Weights of a small contrastive audio-text model: text encoder norm rmsnorm.
Rows from block 4 of the audio encoder of a small contrastive audio-text model, named by matrix and row number. Rows with one number belong to one neuron. Each number is 128 + 32 x the weight over its row's rms, rounded and kept within 0 to 255. All counts start at 0. Numbers have three digits each.
After each neuron's rows are labels from the 100 clips, of 14848, where the neuron reaches its largest size: "top examples" is what is common among them; "lies over" is the class under the peak. Only what is clearly more common there than usual is listed. The data: babble in 24 made-up languages, each with its own sounds, syllables and stress or tones, from a formant synthesiser.
# gate: MLP gate (encoder.blocks.4.mlp.gate.weight, 672x256), inputs 156-207
# fc1: MLP up (encoder.blocks.4.mlp.fc1.weight, 672x256), inputs 156-207
# fc2: MLP down (encoder.blocks.4.mlp.fc2.weight, 256x672, transposed), outputs 156-207

gate.173:158118145161120143099147119201173148090135139111097099077125160136124139120089084134102160062134144138111126129113137063125169183080089118109128105077170136
fc1.173:111147090201178195157107150127094135163165138112168180089135088063146134128167167158108131145121212108143153145117133148093103106120100142132126065133089105
fc2.173:134095103143078144129155139143090173117081152094110167074099098127115104122047135187167141179105138072077154103135062112147148123144134158109145168118146088
top examples: voice: child-like voice; /ɔ̃/; /ɔɪ/; /i/
lies over: /ɔ̃/; /ɔɪ/

gate.163:083170200127096187191112068168143106153113122119055074144136157122114150126135145112137120111195123164103153126101148103116167112117094124081118125109164117
fc1.163:125164174094102222157154101168107139123106126137061101125180162169131154151118123069129092138175103094133151100104108128140110144104141079132124142132139142
fc2.163:187094122098114116091196088165142147136142152074154146113129121178148101163101127140143147140143180160126135174095149153136095080162171105118070095183111069
top examples: /k/; prosody: stress on last syllables; /u/; /k˭/
lies over: /k/

gate.169:155103062107151117134119116179113095198155129134187162086195167103152074090131172173071161136159114097143149176096141121118147101168137119175134110070129125
fc1.169:138155154160160128137143144125148093151117161115151116108180052111172118134149134155138092137198113136148076087057116149117178145182112126177142068106086140
fc2.169:098084106130112196134121156120131153162072108132143073083158114135084214124071089159148141146123089141168127159113162148118138098056171196135155164120155069
top examples: /ɛ̃/; /ɪ/
lies over: /ɛ̃/

gate.124:149129155123110112081093154133114173123108138166123173100128145140140171045125091072093111092147148144106129133152119159198138161107163167106162094172062181
fc1.124:064159131127106157185132151099126150093100090143105122124159098083118147123064132151149137119156121087127131109127166080086066092109175106101224144146114143
fc2.124:156128052114139125113178155134073135169145099135125195162094154131131134071198104150160054125148150159082147142081060149137061137113068164124093145147134111
top examples: /k/; /k˭/; prosody: stress on last syllables; /y/
lies over: /k/

gate.589:096088134114110124134102161085167123119089200124104167131107150079141162118091193149125132194115150110128120158131186081097077142183146137156098110123047131
fc1.589:135090111162084088181144143110135161138138152077145181134130155096148184149112131154121120152105119076156154132166217106143130138178138148135156079105088112
fc2.589:140148080092123163060118072153139152155186172156212139109151119084105131143085117087125178165157136136152113174110109125108112137081129103168077131088168122
top examples: /u/; prosody: stress on last syllables; /x/; /f/
lies over: /u/

gate.565:169103134155107056187135156076173152059086171117057071137220157092129161127148180159165148137085148144161148135146104096103126091145202092115138088084188143
fc1.565:168126176122163161146140122121159164192137135118090169103098170126135135121094118175144087144146136103185111135150072149134134149103136040182107148095085111
fc2.565:171150123155106185103122116193070146107180158178114055139120111116165089131066174174152141094099147086129123127131088119134096179114128120080155084089117097
top examples: /æ/; reverberation; /x/; /ɨ/
lies over: /æ/

gate.615:126134136142171145110156125181086114165130107136102157162112148124118079096133214185095141172173142103138099080150184076151132162119117151056176135104107131
fc1.615:087078149151180206136180126172090130145120102108071142135119108139124095134164116166113115161142126055141092093108165126157095109048147136108178133090099116
fc2.615:140157142126034131109085116166087163139123148111139158115123128153099072140085134161155147151102133127135144110098121122104189123163116094130112063197105152
top examples: /ɛ̃/; prosody: tones; voice: deep voice; /ʊ/
lies over: /ɛ̃/

gate.625:131147152131123123119125150101149147141138125137135093138169148099148123085115089145159067131119118089107179136147055121143142189118050174109124119095128140
fc1.625:149168094088129173107111125112096132106096145122116110129061191171128146228101133099071165041156146166156085143068150147107135096136156124168117169158160101
fc2.625:101125111132121157147122144148130114106143118212135184101148104121164118129182091110110110125194164178148112206134120131142106123144144106103092121144088119
top examples: /æ/; white noise; /ɨ/
lies over: /æ/

gate.97:130125068099142086143124131074100097122154127140140134109100171084121085100111110125094131135083108127141132114129151131115102141082161110128196076070169085
fc1.97:148152072120128143111143138102126125118174066122097158155130114109110160140131109118119118182144171141155111114093148130107127151095081092130127109129170062
fc2.97:149094162155138102221142115098103176175119094190121063159149083160174091141180095168108140137085149084158171167113124128109148130098128110133104081083149101
top examples: /æ/; /z/; /ɛ̃/
lies over: /z/

gate.11:134140170189157122126103196122143143179055150154153118162102131112120132114145074133119110147157159056141123126144098126135151148156127112123164127110153168
fc1.11:129095120127108154127157091137208120151182066161135148145176127104097132161188128114177121142128087175088160124083135117138053119107116141175098132167142091
fc2.11:134115135084179113076142101085114158097068151105099097107161105162152132076160096160118122119139115158125172074165138135134098125182107163117159096176189121
top examples: voice: child-like voice; /z/; pink noise
lies over: /z/

gate.421:123134114184183126128112174144183071120154149125123124126161109181168141145104129144120158139145119093170168122163169105138157130157099063090179129081106152
fc1.421:051131208128194131180147145103162094126100110087144148133167140171100143160070117119115096169127113146161144141151145075120121115166081119111172146086150153
fc2.421:133111084118091110127147103125140173212171163083083115103126161096151146169087131138134080166086152085149086080146085145176123139090174157143107166136127144
top examples: /æ/; reverberation; /z/
lies over: /æ/

gate.153:070090181139123112144144136097117175125134147169070149140077127100104173100100088117148131120119133073191120119127090176136123129087126111139098105118135124
fc1.153:159129165097101115150138113176125118140100078112150137130148101076062108037117100131134149174146152141139148155119122155138092114124128117186099167091133094
fc2.153:104132140146107118164122150060081115120126162191133158099121130178140115150114186098151122082131122191099143123061108132144095121133104143141115104158127119
top examples: voice: child-like voice; /aʊ/; /ʊ/; /w/
lies over: /aʊ/; /ʊ/

gate.544:053119177148102163101116112151164124100152112100119104157102111107153136167127165098149182143091124144145140104097081125092133121118182113098195146087164121
fc1.544:066145149152154121118099161077127061100140128156108133125148064093128150189144128075085161136176153147137161126104087133090107173135101114094208097167102104
fc2.544:161147111094082132158162100187136078145139089189135138142152159119097110126134119158071093145183095152105105149176073150149115087107172067200080154111161099
top examples: voice: child-like voice; /k/; /k˭/
lies over: /k/

gate.408:154134164146108137121119121121151166170166128133096112125119111156137132147082150103139128129130082103110131146163110124048105071081087130139102116089159164
fc1.408:112128086167187140126108056111118131082100148104127187068177200090183112087134111081088145098126162178151125094185138093110136107105142193175158121138117097
fc2.408:108182088127132105100183189155114129137137125131156100146102102129057139150073154139172167127116130118105115132064172174142120120154169073125087123132149102
top examples: /æ/; prosody: stress on last syllables; /b/; /ɨ/
lies over: /æ/

gate.487:160121113119120112125125161168115114126137129139110066092128140150056124184137090112111143122150103092154125145079139104148124220140167116112134141066149148
fc1.487:088131178147125141177137167180105143108088141107113107093046084115085180198147135132104143091147167089154155150140070093101167183132107083120115129072203134
fc2.487:108131144171111167184092123106183133179101129147141113199111173103202121113101121127170165194119170070127077133153169161131152138133187158122171108134094140
top examples: voice: child-like voice; /z/; /ts/; pink noise
lies over: /z/

gate.158:167114105135151122162141157098124151112089152117083173063105144071112119091154132117139116153135143068151086084101099125105124116179155133177098140123155150
fc1.158:090133086120091128136028095123111090110130132053158146126082134161141211116157121135065183138205121091123160188127130143138133144095144156096139125181146098
fc2.158:098129167160129118127167124122142129096092140087120072147169130128161096121129164141161079120099093174152137062118126138158086079157188087126146158140196155
top examples: /æ/; voice: deep voice; /ɛ̃/
lies over: /ɛ̃/

gate.570:134088118126089139149069088161136123098117109140162114086137099148104198172119119079132062108187143170044197100093174096117213182133119163127116076133129119
fc1.570:144165138090134086153145095105115141166098097125119131141152170075106114172109151145135126167129109084171130135175099156161073153147170128145148156075128101
fc2.570:103096116183111106132184223105114111112160103167111132152050183080164151068137131094088183113136090125123116069144124155117101171132094100151185098116135158
top examples: /k/; voice: deep voice; /k˭/; prosody: stress on last syllables
lies over: /k/; /k˭/

gate.171:138143170160178094117081084158172175076093064131063187210100112100146105120133137101171062165129083135135132185161122101097110059148135078153139161089108141
fc1.171:182148108138102115179100109173180109176046053109088161155082042133153100139140149111167079148131179135119122190103131136160096095141149066173134118077095155
fc2.171:094115114079138104148181235150068107101107122104119132172122160129082089114087090184159121169133162112112146101085125178173101184164053110099117119136150136
top examples: /æ/
lies over: /æ/

gate.406:173123098098187156096088097124112118088148113079104117157168175095123170173139103137175113137148193085126148116133121172171117087142163132168077207160157150
fc1.406:116076140179116117128113188085120120146147141125124050126069062161170102057150141137113129116155089138133106135161152113090105167117147126146140091074117065
fc2.406:112128130098135126148113116158144111163139134096135094105099138142117117121084122091171086140079089115123161095110113097148123133117118120156170133091142149
top examples: reverberation; /aɪ/; /w/
lies over: /aɪ/

gate.351:108078148209103143085130116179116158194137163096151162103110072133112164069084170172085076130113162182130126137115125088123085097140130103128123148125094108
fc1.351:107160140084145123183076148112100103126158035142114084154142141067142096181135148074172184117124079131122158171092172098096179143091116115082117089169170158
fc2.351:141145115109128132142116111136082123124131166156108159127098146180156087104103147154102181134138103149103102156135176098150129150145143164125142118138118113
top examples: /u/; voice: child-like voice; /oʊ/; /x/
lies over: /u/

gate.522:107103071136095109057195125162061137186123129152114183210113168156026153063149100136094134084120112104164094146153103111121101179143126149129161123166107106
fc1.522:102125062154073103139138114155089099230156134157132137192107179104072133122155143160145142080105113093094115131173138169143112182162115158063180145166123072
fc2.522:042121106159151108125121102134141121147123062139112095103162120166168142181108195143137130152155189130174120110137110114116157100162202146145122130097111208
top examples: voice: child-like voice; /a/; clipping
lies over: /a/

gate.34:163145094137110114137131047126143127151091130134121067133149128100158083069084109134128121111071157126212162142070144107140088148152122093138106144175196154
fc1.34:070114156102137123125078238119137105115129098124128171163089120166061150166086170125181132096179120084133102139155148098136132138150145137096176145052067067
fc2.34:088097100109150134099134119097095147104152116078166131114095119124082096082147148135187130105129121191105133127123153119190060138128116111177122123116072172
top examples: /q/; /ɑ̃/; /ʌ/
lies over: /q/

gate.248:162167119150122154120129114114117124125175129094173086083109132104160147162168123145095140067124137117121129131115135128160157118163113091121174138153161179
fc1.248:192137150150170186106172102141135175155150116090112128089091092110164175184136137137146157133099141122185170076068184151140155153179094059121133154105153194
fc2.248:103191116094085134083112094056159102133140096152156090094111120079098088115170141171110091092130085156176181191161071167156153194116108188105107099129083119
top examples: /q/; /ɑ̃/
lies over: /q/

gate.334:103136108121093157088096092163129172121096162151131120117173080109120099179121130146155091122111132081082123063119097138170144141091111130143139174174135112
fc1.334:109102079157117120136116105169117107117151135139098139095128080128136093119107108074057126119142149090099130165122156137093120143109167074150131203161182155
fc2.334:122146082137166193123185135147096136172107108126148143114150187193097135106139102135067127074091102101174153157163158146083173139081132122093138073112140162
top examples: /q/; /ʌ/; /ɑ̃/
lies over: /q/

gate.35:088139157133140142178139112144168188164155116119107147093172063109106104162137125109138073173123116092127110147132186129129062141160178116149130112112129126
fc1.35:105161164089142114141156102115159149150144057158127114098119082185134150179095103180071152139161108100083153129158115168072087171126174114116130197094097126
fc2.35:170086109164131193164111136143107134176095188089128134103119166142114113128134144173089149112118128161120109127096134152175177087153156143128179152104079070
top examples: reverberation; /aʊ/; voice: high voice
lies over: /aʊ/

gate.270:157132114055122093134164161106164115127121121130097115151123098085055141086120127151119124127163087171117104140086102162115174095101100153111166115132150133
fc1.270:108110128142120112147143069148183148152130115222115178075155086156134110135136137101188148157151144072129089124091153074125129114087149101171122100117204130
fc2.270:165096109143130099105056126160090122147064148123165179198185203077127123102144087173110121128097142103131147146121162131095091130122107130135101111111070128
top examples: /ɛ̃/; voice: deep voice; /z/
lies over: /ɛ̃/